config.toml
encoder_arch = "swin"
model = "contrastive image-text model"
dataset = "numbers of one to four digits printed on busy colour backdrops"
train_examples = 147500
image_size = 48
crop_scale_min = 0.8
horizontal_flip = false
tokenizer = "word"
vocab_size = 8192
loss = "sigmoid"
embed_dim = 128
encoder_norm = "layernorm"
encoder_norm_position = "pre"
encoder_activation = "swiglu"
encoder_mlp_ratio = 2.67
encoder_head_dim = 64
encoder_fused_qkv = false
encoder_bias = "none"
encoder_qk_norm = false
encoder_parallel_block = false
encoder_dropout = 0.05
encoder_inner_norm = false
encoder_moe = "expert_choice"
encoder_num_experts = 32
encoder_moe_every = 2
encoder_expert_mlp_ratio = 0.5
encoder_experts_per_token = 2
encoder_shared_expert = true
encoder_patch_size = [2, 2]
encoder_depths = [2, 2, 5, 2]
encoder_widths = [64, 128, 256, 512]
text_encoder_causal = true
text_encoder_width = 128
text_encoder_layers = 12
text_encoder_norm = "layernorm"
text_encoder_norm_position = "pre"
text_encoder_activation = "star_relu"
text_encoder_mlp_ratio = 2
text_encoder_head_dim = 16
text_encoder_fused_qkv = true
text_encoder_bias = "none"
text_encoder_qk_norm = false
text_encoder_parallel_block = false
text_encoder_inner_norm = false
text_encoder_positions = "learned"
residual_init = "none"
optimizer = "adamw"
learning_rate = 0.0013
beta1 = 0.9
beta2 = 0.95
eps = 1e-08
max_grad_norm = 1.0
max_steps = 5900
batch_size = 512
epochs = 20.5
lr_schedule = "cosine"
final_lr_fraction = 0
warmup_steps = 290
weight_decay = 0.4
Rows from expert 31 of block 7 of the image encoder, named by matrix and row number. Rows with one number belong to one neuron. Each number is 128 + 24 x the weight over its row's rms, rounded and kept within 0 to 255. All counts start at 0. Numbers have three digits each. After the name is the row's rms in percent of the matrix's.
# gate: expert gate (encoder.blocks.7.mlp.gate, 32x128x256), inputs 128-255
# up: expert up (encoder.blocks.7.mlp.up, 32x128x256), inputs 128-255
# down: expert down (encoder.blocks.7.mlp.down, 32x256x128, transposed), outputs 128-255
gate.34 104:108137142110104165135155129166170121115114153159109093142101137078176156127081091136121105134121129142128069105109157129130162122138075095157091089170143124163105138150089127136117121103171141133140108148125131174145156122165095150146148114151118114100131173090128141153129134172143146154088157147085170154144169121144117091102145156129129148112144146157127128116128113144142094132156
up.34 104:111151141096124167129155146151144116112114150151098087150102131092177155119090100129112100117127142146133080091103184129147166115147084094149082119160138114144086133142096126116139098109158134104169101151120132168148149105153109137163142115128117120093135176098134134147124134177156133163098160156091175152143150117135121087089135146133138175127172155136125111111119102111142090121158
down.34 099:161174117145139155087139088111100160158101127137097149115111167140139154166147120096116090135142130145121177113127115151095157169148150141134149144151135140120105113122170141103104114177116162137155138128141142154138094166122103140136121142132125144120105142109139111154123079156131113135140139131133097133157144149129103107142139150112129132119107117117116154098153178148104149144156
gate.35 105:157122093157093154103131133128115149100108118167125134126099114104148132137148094114136076157114126117125121120147100147115152117135108090123147141141115127145114128142159163117084163103155153161118128166099163079160108156122110131141136147171120096170115173107153105172111102123131119100181126122113066175149132173137116101140145137152088086106145124116115173117121165155088172139146
up.35 103:113160134146165102141102120085147131176137144140156121121164136171116125115112152155136163093135101132094148125122130093096109148125120144121096132129093123105149118110150123126140113178088101096132131095182123156097151096147127109117141160088128151109130115134117143081123126116135110134099109108146167103110113135126143158115093091124174166142116114170118121134117131110119118119108
down.35 101:132157176138114151148156136140105109136118115091123110141113093111113119112153098092090110126176123134116159082094132096112169143180118176129125094159164170110104108130096162112137133157177106154136099143132146089116124136132136157131147116086138116131172162172139157123167126128118150109160148142115161118164131119117146118086126140093097174130131182154118109129133128125133100089150
gate.36 111:145112137141129091108140126125149152132181107131114113141136131114128126144128143125137077191130111103117120145138097135119131126121111119079161133114114098148113129129121096139124153162141138143122120150104167101135116143074142099155125137132104134170125143144150082148123120082094132117169101095160129120125114176138111104167176134135112075148080165132122149104176167144133155183108
up.36 107:159138160173156123087171083141141137145143095094140146139140098146166144189167146127114118178154131079138120124115100111106108142150157169134136136124118135135119174080104150141128100150141150112121106162085137102156108148097168102118096142100098137153136128153158109166159152102131157083150115078116147124140149171106131133116125138103143126131084165144117135145120152139148138147095
down.36 108:147166126136110176112116132089131125120109124125117129102091143149131135169174120119115109116159111113144130124097118135062141144166129152134138124148128134078139116084129139106090111129129155133168169150120129144146118170141131155128132113120130116102138116104118155166129117167132105131115146166093126155166157143126150094110093134128155148092136113133113136109100135162109151129159
gate.37 083:109134109187129094134123130146137174134177112128141139097148108123127121128141160142126088155142123095113138140158103159114130124146143168096159146134126136141111154119143100136108146152135117090102134118142135139121122132112134112182087164105125120163099123149145151129131116111133163122170111077136148120113137144128146147126134130116128098136077160112119113115143189165110157159100
up.37 086:080142150133132129185126122123125123122149146116136129157155157121123125104102159143108117105160121144117116110137174145169111174123119176120110122128178137128155111113137141149151132144114121079148121108147106150090134102152094155134109120134141147089127114114083148070113124108131118151111147127135160098131084088129163114113134119103143123128129151128116072084124107075116084108112
down.37 086:129077142136131104138131142112136148129206133127136095091135120136172146087098118150164110126124137120129098136139114125152094114070136101149111102121106125153150139129135103182152138133143099129115118105159125128162131115117110102157115151153123161140086115117172125115139127145119137158135094114177156079104124154120161110159160122096139108140107127153154147143157140153124145117094
gate.38 101:102091092122109115134062164103138145103167127173160126091150163141141118127104156124138130138122112131119174145157100162117119127104134090099155121134096100130142125160149089132093158147139125155135138146147154161120149096127080128154140127130146136154118136109126126106110074118102080180111086115157118136130108123160110131177116103166115078129112077143115156116158166147101151166111
up.38 087:157142161167117110097131103160137137124130126169079142158113088082164178145144092084120114113102097155102122100112136112162180079120129110125113119110159136175107123166121178113111130116156151179117069126078159046144157156132128144123119134130094125131134174131150079125078131148112122132143144127104125170119121108136094110166126138161122133146145125138130149122125128139126099115147
down.38 084:136117160152114065180107160120134114133145149083143121146093100145094136088094109149162156150122136127132097104112126128172118100092120093124119110075157122110149123149093131147169133117142077153142099126119133067111126088151154119144129120102127147146133148138130123088135146138136124113155113116115127112100081128141143117129113091123119107136126150148132108153127097114132073082126
gate.39 108:162123101164090113087127143131117158107111101148122170105121122108118127143135108100166115164100122140128144120161089146124149123125130101128171164125122138127134117139139166122091149132158164164108149178096153092149094159102141129113111140153136107164098137099156118154087120115116114114169120126093094152141120143156097135172139139153085071083140136127095173117139162169092173106150
up.39 112:146107135124099137098141121136139128125081103124083121119085114078126147139111093112137095149120115160131123111134104128126163121114106105140134133132146140139129150154104163098123143094149165185125127157084168100154127161127130137110143109165117114126130154098140097201109127127111134109156138143094102155153151152154099110150163169152087126122156148106118157120126123149131141103166
down.39 105:111080107087158109123109111128150136136166117149169135126180163145123086119112146138156151130093150125140119154155119111165100141075174115102161152113118117156153143141143087151138137136096130080096148116142119149120130097114115104126099145156149154142111060146128120098115143120115135141115107122147122117115099114117145155136114099151148101137119103096098142145137135107112117160073
gate.40 106:076151101125127150177114165098136159128157148139136115131139142136100088108115155194151099171149137109145135168146110140100119146124116111104118129166097093116145127141131130133106171158096134116134179141146156151127119090159127120156139141171095133118096124124120135113109079116115101157133103119128126118107114158141159109140129136147119120133118123151069153116134168151098139141117
up.40 077:099092137120099150126139148149154128126144135094109130144142135091121125076159114128136117154082164150200091156130095143135145117130128125164156124125131134157102137115094127158161134069145103154148130090106091102138121116143109110154112147140129104122102092140101160131115167150108175126148129132164158152088137121093135125093135121133081130108154116092154132164111148122108146140129
down.40 083:161139114125103176098085171077084112148125133152116109137120176156163149121154122149145142135128116112171149147112120119153119125115141156093142112126142113107115113085197142107114100135093107181134110139178106105121132100150096140156134136147138149083122112113089110161125088133105126151152151127156143162102166152130113143105101099149153124134106110127162102125111126118133140171091
gate.41 109:108173115104152176117137154135091104192117156133135122138148151174136151103169100099114138122102160138082146116074135080110132122128142115174156109117107145068088124095121133098128104106109078133138094124168091148153130131127108104166155116122127117112130097133099128095147137152170154135159154141142149132111130127095119122091114133070128172113141117094140100137109119115107120146101
up.41 107:109120147164137136148110115100143155117151123119113118126107140098111134162129175152138092128183101124126141148141138152110130173138114142111094122182136093139154098158139121118105157185119171121147145126088183141123166127173134153102109136123077140115114161108123150138093088128107074139111117118093105128154123146161159100154131148146156114120115147156102124085115155160120132144140
down.41 110:155133125105147126138114121126138126130124138109185120074136101172096093122131094150141193178097161095155113118146100117141117099103148107124113148104102086127162154112137109128156105110099115160099162115151094108143106119115109117134174111155119155133152129158145090105150141119135142109134132122142126116116092146103104170111120117142170139151134096125118151173127118119158147143102
gate.42 123:156129133123133169107177142140095120155126109108133146153150136150132128108180107096093119125096172134109139119076127120131137134149123139160168108106137176087065123072141137122137115108136108120138102148166080132167078122093108091176130125091171124129133090128085124119165149137147160116145122124167163115124151127106104105094130127073098149124103126098182113143148116102113121146099
up.42 131:120125123080157137146122126142103090139135136098136112136146095162131129071113119125119178092107146124111140101100140100155103128124167122154154127086136131132116130104119122135169103083101082121117106096168073141127129121137106127125116111133161146098158077141091157091154147152122160119145144150162181091113122092097122142080117118101114140141144105111150088154130082111138085109094
down.42 134:084122151138133138149126145112114131135154102097083132170125149095141158113103161126110091117159101160098155144122154150130135188145123137133120110165174148105113093170132145120117144161133172111168105135133150147102134115160119142100086141114127124096092111102126176103133102118122096171115152137106146095132121100163144100119123140116097142131119176090119117091128153126096089116135
gate.43 097:131154149110130172124168166146102108141110104110126118130118105139146133117154096105088128143152155084097153113113132096096154117165125132152169112141117160099100132122102118110136121137146089154127108149137110111154095150084116108154126114107152124149139099164119117138178125165128164085163136140155167105152162145094100105117159138068107160136119141122153098137138143126147117143097
up.43 104:112138107152120083144110153105148172144134130123145172131136148119094133165147168159135079142137121133140135152159112147133107160112105151115086154140123134121158109142163162141086158181120189099138158149137175135106116106152142131109124154130111109118096160100114134110113103100146082147110108100104103142136088119182160115177094131138118114102109143102089152088126165102092122130135
down.43 094:138117116122137112110090104127125079137122103132150103113132133178105108140113136115152171130091159130167140190164120133130128106109154122088135175101074113122149130145171119095161141122106106113125157091153118137118097125102117126112155097131130153143174102144144093113117121107139149126114141155148079133120107136129080156109109109171149105144145092117135152149104103131175123156151
gate.44 109:168142102121111122174064124096107106112120148117191151077143134183118149132152117114120187092104092127119163111141137144144099105107148114125171143089135130102157098123157146104132099111108082150126117151144103134106122124146090140121125125128167147120146074155116136088115144164127130127133138132112116138130099107129130181106057080126142111130137109128132086147111103084118109095110
up.44 112:164138113104124114161065109097107092105122145106183147082131129170123142132135109108118194101102110125130153087136139145146117110115155115117167152090137142112156093130157146115151103112119079142126128168147110113112119122134098149124121104150173145108146099151116128083122150157115146116134127144128104140135105113139119163103061081131139124128149098114145084160115092093122112097118
down.44 105:096185109127128147116114131149144109163081122152137125157147096156092114099124119096098141119121153128096118122112133096109159076137131144141137189142141141133092113158089145099124121083124125105103124098160095138112178115144136167105152137063116117128146102145136159144130153140116142122139172132116130103123152100081118136062116161143112150135168109125132097158087088157126121125159
gate.45 122:120130120159095124088144143134124140139114173185087181123104156110154135139114110110177121082086146161125115149108109134096127114108130106153097135123117142142109130157147147132108120119135140124128112106098138139130173152118163127140120134116096072142093151056165114128083139099193133115154121135125077180130142127129129116129139119108125114083162075134165160128133135161096164127149
up.45 122:131139155142125095094151110122114101090146160146119117096112120128139140154065109103189146053115102150116122130136132118114139102108159127143082178089158145146145129150109122129163110119130135114116096100096148096084162131124178151107089102118105128159162154115162140140073144080120132116139164166123108151132118115120135139101137082125127128127163112147118127107144104135125131102144
down.45 122:158143130108139109136091129085098095127164095121122094109138168143122139126104163128127131100123092120109156167140158115128116148144156129096148127108138139096159097152148095106154129142096151106154154132182131151102091137127095147096103106137138177100151109133119114105133094088115080170110149158139112091140111142149100131144112090146148109155079125155116146110146136090110092111131
gate.46 095:128158145120138127155090130082102116116175142126147125119151134176124130134162161112111124111176115102137177160131135132103112143156138161084126137153120129090173103126182107122119122198108122098137116140136140152115128097131099142140126125125139151126149087155116160088137083104119101127126132128165123151139139130139160149101092097135154112140097130108128098101130162136108130153102
up.46 100:148136174128154095103149132118117091092158157123100085120126087114180157148078108110137132081138098120144087124103162125141124114134135126125082135090161162164159131105115115123148094141106149122146082126124148121115172124133137158112115118142106176115146155127120113132077146134079138145087158155121129133145138121112142136072123086117146141171124106144155087103152093111123107123141
down.46 088:133115129126083093142102130134147109114112120113118137139116118131127139056138128130129154105133126163152127125115104141115097133144137089150109085143153118140109125139125172124108078108166072146151094138129107118144130105163122107089130105134145093138121076082129153138151146180132143122121127153124123112076114117161138136136088094102123097107127138138166135156110084150126123099128
gate.47 111:148134111174096120112152123144122164104098093132114176096129118126118131170172125105135106160103158132126153113133105142135162094115145127143161155099114165138129146137160163131076145139146149154092158171084119100151110147094125119141115159119143099161118141109153113143094130121142158101179112091108094162142138130137111132143129110129087111104134137098119155147120174142113176131136
up.47 104:178115136138105119095160094158114151132072125098122169139107099087144142145168102109105119146096156160138121101121096159147171112122119143142151144111131167150096159134119160119104129109160164154093110160089133078133130165092143100113120148140135091150137145138142081166129154132142146076150118119114112147134167139120092122147152159115090121123150140090143135155117142123148147123154
down.47 105:150108091125155112107129112138126154142136134149155140121185111164158112152148148147146123129091156126129140149139118131144097117090147121094169157079110106141121159120158095141132125114072136114085136129126097133138143147101122071141126169153129151149094125135132095138115115115127134107077097100138077139098122142081105149158123123136156120129137060140115104147145157094135163176100
gate.48 096:100130124154133132149110167084130150137159135123143120130158121130160123126136166149102109165160143102150122130116123123136105174126119124086130135172095100122129136108161136147116139170106115118096128141158139161154136123125092121161127175142123132128086101123100144118135115141127138148139097095163159104119121147107144115128118120094138113128101136088128118112134164124101146175093
up.48 085:135166136156152146113113140105144144122132154138122128100128142161152171187132115133137122101132132124120115109109150096085113115129132152137103165149123134137148143129110131089122112158101133136128101154081140154133161133120146147115118166144080114127117152097170104154046140107139132099135130103094100146113130170100141135135113109132195159096151107196131126140100153178110140144113
down.48 092:116106143133089094191076113107124143110153120098139119183110132097139127091120144128133123127150098154122125121134130149157144134126127093139092071135158122129152093145136155141118160124145139181171091137117138124113127111167117147103110110127157121108128110145088147119144125148119085157113118137131158110136111074174161103133108113142110117119111149110118099103130100101117093086129
gate.49 109:149119086105078161162122134166148121101094100123157157130115102110129134152151106127099153177089141150123112083148150149142171100140125083114167103142122106142134140140105142135074137086178110174129149173084112099158114141134099136146146114125142083140119152140117145152126147183158142073131124134098121152158130092143119117127087161123091096093154101122110111176102108130156150115125
up.49 108:160090130150129169064129139106114121103133100166094132131130166139171172165126146086138130112116116149132135145103134132106119140153172165110194137133154171147115102125141137121130118104130152131145103111078123142137177168109119129114097140110119147132122116091114137155104103125149109118127145118109108150129132131122114154090131153137131095116128086165156107090105150148100165147151
down.49 111:120122106123174099105104131121156167137116124134152178087189133165111134152161143140143160117097127138136113135127125133111088115115160127124156167120099103128133150112160097117109122096083118120084150122123109150132183145109152124146105131160124123118109084117153109101129145126141119092152099116122082121080124144109132164154108114112168109101144090093147120151101170127140153157124
gate.50 090:165117175130141123111147126128100099130153129106147086149154089134176139118138145108102124126160110076110110099117141101149143117148118142080155128126128146153116137107114117130148134121139112107096096130126117095126147164083110117139126127128140167137155092166093111137159133156095144097136160136181154106157165145097116144093158150099117099176096136122140092131147104121126114144100
up.50 084:065099109073130128154122138159195149105127138152122088124117151093094098108087120159144119125134147148132111145164163137168131138111122104121075118160139109152143126151092076158136151159099150111128151099129109164075129067167104142129114118129111125109116166123138160130108126129131131183075112143094169117105144097129151152152120135172154172115167133146105125138096138097132126119144
down.50 089:120086108096145090108133133155136130121150099150133132081194150144094113132119161156143137103116150121114133151161126136131087102101165126119115159105070131127148141109130091130148123141086110101116126099141096177079140089076114078137143101143118128165148121129145095118142121071141141124123108135140133097092176132095118186120121137130134125117143130122152163124142174112162140157093
gate.51 082:148141175139153115119136136124119122150164115138159110103166111195145137139150130128108172147120093074103144126119116098127130103136163166110164136107122156134154166103122099098140114149104130113099114130131128096122162124114116116121122135097088168146156111154146081161128119105103148088169132095148175107120149149105105177140135124147141126169089131172142101135127130131161130142103
up.51 084:110141101108138160177117158080085131160126130135140115139146157129101086098121122168114130138139129157121166140112146134116134180135090109176131102133132144065113104137145138132104138157108110083143167138182127173143092115168089123138140123117180111082120115097073145104127120137136109177107123132127182141134134132153140112120119101115142175114144157084109145104120126103089122114100
down.51 089:151087129106118087155112119127129148136144090123132125120152139107123136103127151121124162136106094162125125121151138183172147141085126076090118110113129093159136120139155122149158126157112151153108148127146137098113111150139089150113106111143130153103114131139112090121137124136091106151089098109137129121127102112152124138196132136107138097143141127139090127129131129115134084101125
gate.52 080:110092136121125131119099149137197141117133141106107118097119165120114141146130129131153143128122158126177083108136080133115106119109159073141105112138087067111149140097108088157115142130136111132130139127115109162180114134098152120172101128165121109135102090092167159159138149149132169127138082110133121122154109188127133118160148107117157097100108098063139157167110144172153172157112
up.52 078:136158124164103095097123119104119147108185143114137122109120178150132121138115110131156099136141134131132138146129092158102128167131109119149103148127143162103130120099125146142132162145123139074130151136160145127150102107145158101134124161132138101149110126076128162118092136089136150156156108098151125182115104171131171122129148047110144107094133140104135149116134177169084135129097
down.52 086:151173114148147156124104135101139101104162092120128093150125166138138141168140175167124132143126130084148103176114135140128108146154172165094158137150161127118150113132164134130127097133081164077161147131125130173124113105149120153134136130154110175097113076127109170137146137090112131105105133135112115126124151133115156123074106177145152135129133111129120114108107141099110138164110
gate.53 089:150123136155123124109136149167153162145111130134144176103129097149141126180157123143132149167094155133136134085151101101149143108104141121164141155125111140134153178133122144145086125119136123145095120158099113106182139125115115113149081150105138099141112119114177109137116120149170166106144099088092150176112109133093127156134102137093124141093147133100112138153069171110127134129090
up.53 100:154118140132146158116186135171087135160104108119109167181147096073160135115160100095083101153123134155122153101101121133154161129121122142160165123120164174140093137118115141114127147154133149138124092128086130091136128164102118118117095132133133126107144111161096092158147105172132134097135130130135131124128160093109081114129136153086067154152132138103130112126144147091144126123139
down.53 097:157133105134176132112142114113114168163119133151156161121163130150126125133135102145154167114088130150130136144089117101106117093083145112149153119078097129127074140123165106122140123106088091133135122122139100129132132113100154104176113182171122108149114139116130091111135141124144157102141091089154079125069132128099095125139131113142119133109146090152160107136126134108113151135122
gate.54 101:143181146162159121140153125122084128155150108106115107164133114118117120145131122114087107150177113096091157134119163134123164124161120170125162147118141149113107110141126120096145150195143147118101134145134162114096127148108146133137126138114117131127137142158152113103175087076102129083174141109144151096153147118122126131136176136111098130146098186155114121099152162110132106148124
up.54 099:177151151174140088129172105135122121098153115112108122092125101116160165139124114092110125104168102078089145126121138125141146091132156165124155133104141158135114141129118108099164120155158122124096095140127146096104143148092132130146122119103125157150159146168189117132150108076116144106163145104131141108167157126105129163131153127131123129167072168186134083134163129130143122119126
down.54 092:141121124121118184119133108099121096122111121101154141158146142126131127153149120108095125114139112142138165144108132130101098166170160141162147115167138136109128138086107133126094105120139139140144136179072120133138109128140117107097104103106164097122132105141097179140132114126108138129106166165106145148149120099117152143095083110118132109099122141131109132129097126122092138121093
gate.55 096:105134104133091095151059117097130140111116126137133172146148161108130115096141149139159151099088107176146140150159157165123118128117115109136159149134149144166145109136156155132109131114131133133128160103107119118111150109159131160119119141122147097124117113101112160119069131164130119114114142132113088178116108099157129131126093125132103089096178085160112136144096130156084138092143
up.55 094:118138127131158125130110162099136141119193112146135090082140154174118140174129136145144109149153107070128129148136131113121108151135137158112141152146121120105175125109116080112115145180114162094123151162139153193134134111124123120135100138107120160130108132108154123134106100080131121180128117113124177104134122160129141132149132099128183128129095149119090136080144149104119137135107
down.55 100:124111126146098091137132107127151134101155126110084113150105157093177191110075159117121086112157120130124103145169155186139150174137102144110139093146160139142131089143130134147129146149168153102157113100123148181107128135118122142117113115136114152129128133106130148110147114122103098157091121129146116126145130119162136101142153155125115122155095145136119117063151142155126114123156
gate.56 103:169124123138088115096138172114139141089121099141111136112116130116102151159104087113189123121106099139149127132140106139115140114113151110140136151111138159127148100132112148115105151121156174143130138159107155088123079149107158144099125131159124128172127147080160128161099117088106121102159139120093080151150105146153108124149149100148099095097115135136122163098134141156086141104146
up.56 112:099142137145162146126148121126106121168137158144143135148150108157143104102155147132084134092163141086071160131093166124131127135145113158122135114117133150116104141120142109138135128154102102081105132083179107150088159114129109111149144136063157148109139115167081126080155119154138115130109123115158150094107152079105118134093125128118147174162131119146147071130132133120142131159122
down.56 110:134136107141082148114145120106100141134062147113118157107086129130132129133146102108131116125160138137123148119105118138096171133164096136180136138151149134092090109110131173122104136145173106154121134152086138110134103159114164120133127137102166082138107158116125142129146142168154137075149128137112105163144145132135132115124141111117090146087147149160135138128116132134119123098153
gate.57 103:156155143148115100086145132149115146107113113103141155109115085114108127175156106113135099167127152123126147101149095102134154100126139143135125169125131163144138179133119151135087118139168152132088126174078135088152114149091143100109120150121136110157146145135150100168104138125127150073178114099112105148159136132112103132148131107109112124120126158107091146156129171155133150116129
up.57 108:147090127137098111100151126177133142104092119089112146119102092083135124121122099114161101128101169142156103109147099153157137127092132095154138158103135161145107134119100157146140129107158134148113122140090125081145108175101149111121108141143135108139125136121133116167108169120113152099154113124122101132131125125119114114149167138092081116126155146086124138170121116147128150086148
down.57 111:125127104144162133088155140141139156149137141166157156126169106146177115155120144129128113118115162092120123160123119106123098128093149140096137147094098128130103138107151109161151125160067117090098128116138125144147144134120115106164119172151127139114101117135121105120122136105147122115120080083157125118113103137083111138155156133113151122134116082114122119122157177116124163161086
gate.58 087:119170112119164131130109153123128140132149115129147147102159158164073148173164147120125124139107109135093158119110123096104103121149163111153140142157117149079150121134150127101080101134103123125152106150125127145133171107147113140123092125090117127115099081096176137099108083111151127119137131143118156126139093118121145139111074094123139133091141137131108126121102162114098110124086
up.58 082:147118155152128111093131110168168171106149104177129125107102128162137123166154137110153111154107125114136114149150118104111130091118119143087136152148091110145125145170151126095104137139165165138101167132110163096125149127101145143114145151129097122177135150108184082161124104086134114113130129092105087136143150172133119132161138141171172092126120115168113184114132170175157152157145
down.58 080:112148119154103108171105140114151083125117134120125101128081137101128124131090138090118097096162095123086109142164158145128195140141113106121121152142159138149181096159158125104134156137113145119146128106122116135093127133139121191113129094112112141134144182132119154107135129145097130127118151171137100111156129108140150128106130150169081129120141154111086112123169130120126102105191
gate.59 118:147141121102118111156050105062119097117154137100159105079145167178117132118119121145157179082107115152143154141140139141113099153135153110123146131109138136094179088098158122116138092132088102111163132099176109161103113103148111145114117103126164140111131078118100169074093143134119148147136137138145128147137097113122150154113072063122180134118139105120129126146102107126114116099123
up.59 125:146160133098126111150061098090113109108147128107125135091105144148146161133104102106131166084130093153127149117136157140127126138137145112118127135094148130098172094126140132102133084144129131126173113115150155135094118123155110165087117091113154150104166123116103148084098137149118133146115161171123125152156092106148149147100070082125170149123157124127115114121130110140131098089161
down.59 124:117175121137111140111144144172134133135088142160158164106136089154113105130166088098135150138112152110098122112117116098112146070122145123142118185124090135125105159124104126114102115090125107123088141128170095128142156120130132125147162118070128091149173141132143143156132142144157157100154147126115156129115122107100128154085105115140117157104165131115130131169093112134151143120123
gate.60 104:138135142152126127121130132113113138151138151139152118109124133199162126142149157122117099129148134090118127158124104164071113113150125170123157133132087119105120134112161136109123140128130102114120145143150120157123141141094127099167158150117147144152112103154139116148161144094154156108151096093173102126138158187102135116125149130134153113143074118114150116118147147142140162192101
up.60 093:102170119132138115144105147096151140132152165114145145090125125144116128168137157166144151138101140132136132129133110093129097140099130117131082116136130071120165141106129134153102103159083101124150104145138132145162147116171138140115121137126100127096113124099130167107081126123132129159121120127110154133097066126109183128140081075097207153116139111119094122134089139120106111113101
down.60 100:093152150139146112159078088106135141142144088148099104162110149147129140080133181107135115136131098126136147131176144138153153163140143133076125123146146120117152097148166144123130163131109152133182145070170154165106088133148095163096117137136107143112130085112099152095129117119106099140088135136147159098126102142161164119158137141159153111154089128139120130084119130142125106133170
gate.61 108:162116122137132097116139133136126154153166121105133131116134112125092122128146114130167105173109120132133120132145074129099142112112104098101127101114108093118124135128134126135103155153141135158110119152142162079178102154089136107121142128174118113164127135144154091150136109095088111111190078117163093133135099188135114105180176113132117100122091147130092166131166163134121175126129
up.61 104:144187147174153148091156136120070151173114156108138153137157099160146142157164154115089118122159148092102149135107126124112133140151136169130142178119117150084092139094146155106118110159093135094100119131152126110134114169107168122139109157116122132114143111162119123120172128114150136069144140089135142092126136157093143148108126138077154149136110140103127092130120171118133140130129
down.61 100:166172114127106148129120103100099130148104152130121146098116135157155143202174110106118133107128118117118150136086133138086131103133134142118169133134097107076100108119179168100085094158122134134124148163141132127137110176099135155135119122123154119108139124118108119116138129153139112111148109153112100177169122146120125111144113105114159151097142128128131118129131143135120161148159
gate.62 109:145106163135165123111142126164139110110148156112106107107115124121124155136127090125145137111121129115140084083103133106145121097118166112155088094119128118148145156103087096128142095114104084165143098106132109146130167141139130149135107128120105141129137109132165135149110155142104189163152133156129162128128144123088116123095146061096172167162143148110163129155126114132152107137134
up.62 109:142166143124147165117149088142118090133118120128113103137108097141135146144126092076090143097162119113093135091096168085118154094161135125129116087108158138104106127126114116117157104132135099181136095113133113116132130159128108168111144112094146141111174152169122126129177145160108144119124161151119153102173154090109118130095140135118153169163128151147157114137119102151174112124144
down.62 104:119155161164144146112182151139087121172144143114118105147118127121118133116112111085107087126166134097077153131117129091106148117158126151145144119138136157096092121156109109107138149162124135107131103120149162134128142136105166151150132126100125139135146151134112128135164124119113124111182120088140141120146157132110121086118179139133107183152109165122137097105181136149110144150125
gate.63 102:107145139120118181150121158129146128107101145151106089150092173107160135117085100165105098148132146146133078119100164120122143136148091084136104083192137120140105115151104146123116121091148137140156119150129128157175116112182094141173141114174103125097115148091116155151111126176154145158092158146111179155130137124143152080106108152123142153107154147128126147112088129136126107140134
up.63 096:132132143096111173137162141142153143097102153154110108145114164081163151120097095146108096162121137140148074117108156120116160145143075083149112097189147134142098143158100144136104110093155151131144121165113128161165129129154102149146146120176117087108098156091123128164117136196156135151093136133090168177125130120156126084120122162117134162102172154133117157122107107119140109142135
down.63 097:184153116161154166099154110138117140151104111160088153106124128113155168156162118090100101154135123121122145105102133127135143142148131140119174104161157139112099104102154143114091137149127165132104126154116141161135114181115130132139101146163127126128120105102138102138133119150146106118135112126113105109145163140126120117158138164102128128107107131104148132102121160136112136155135
gate.64 080:140162163136137071121143153103101118093190105086137109108148121140104160146111122130153136119166090117126143130128127170127105141141142119126127161127153154126158110121114121119111138150146170078128128134157149120106091075133150100123074111100137165113140130129125158133128106084096126120155123134147151110169110128165145121114099067147098141147062166114094115125157119098087111118106
up.64 088:114106133126128132125125138127164151109123157080122145063114146153105138162170123144153121145102155120170112103125075114097084129095156096174089113149105089104141156095110104137098098112121118153159131140108128162186112141125141095122114138147102102123098096117164138146123173149145173133127085124104146150147117173111134111140105107111161133109128146071134164177092136133143148127094
down.64 088:152151147120149167099123114132158107111109153158136105114076120130174125158125138163134135121115140081164074111139127124143115112123146130092106148144131077146131153113119106117132133101120175112125164156101128148126134153109126142133136096159091174122156154138148146157098154161123125121093135156122117159156154155107138117133132168130173144132127092131093114137111098156151161127149
gate.65 093:128180153114170162144130112109122117142147126123119112156130165123115141149139125146092138133145119131116125120094123100123125120149140134166110098146137126092100130103122109115130104142121085095174096129173110180160126097171095152149117135078156138100134140125132152104166137116141173163123123139122218150111144105095159122087112103088173157128137165127149110117093141101113087129094
up.65 097:141145130147091100091136131131103157115109105140129162152143114157141130150141156090142109100127122138124163161158120145090137116152130154104175129124125162153136113154130148121109133149171149137105126134075129103100120158063151119100133138141133123184123118157127129137134109106140097051150114117147045118142150130157103118139135169144068087124093105143123117117152136172136166127153
down.65 096:128107126121098116117077094115169100088114118127119106137138141125123117113105138170146167124107116153161106135154142168139124152131126127121120136141133119140195118129130147132123119099116113147154146126085118112138129124154097153096121122166104149125118103112145182125108150152124127150075165153093127149143149121166147148113087113133138108100162105132113168137086095119124113102139
gate.66 093:155161138160160112144109142098100146159142079120106132125134144161119137153167152107110099164150094124117167166148131155099158131161134147087155128147116124096122093132180132090117142188145162123128161140159148107124097127108120117144151128127160126124130136127150119093153060055131123120174125108150128116156146150125119139169157137148129102136079151127113142085161170107106128162120
up.66 103:102117085113101137148077166102134139103124134121156161135139181156081110143142156163140143154107142142158145143166123127136101173122129125150157194149140133101176111113124148133094139114110146095135168147118131151142100102141116124124096143148131112111117084107123153109119139122142126120123117107101116126128086127138156143144094123116124114079140091090099142126070138100095144103096
down.66 105:136160158147147143122166142132111142150137143129111096099112115122112124128098134130123091140158134111086135117130135149094167132148086138125102112123126109122112106145126118133150159150114140098140152118152176144097104153119135154126156127129110155094158193114121099119107116120106101128172132109127111126152161150127111085138157147146127160154105135154126160091157148157126130150162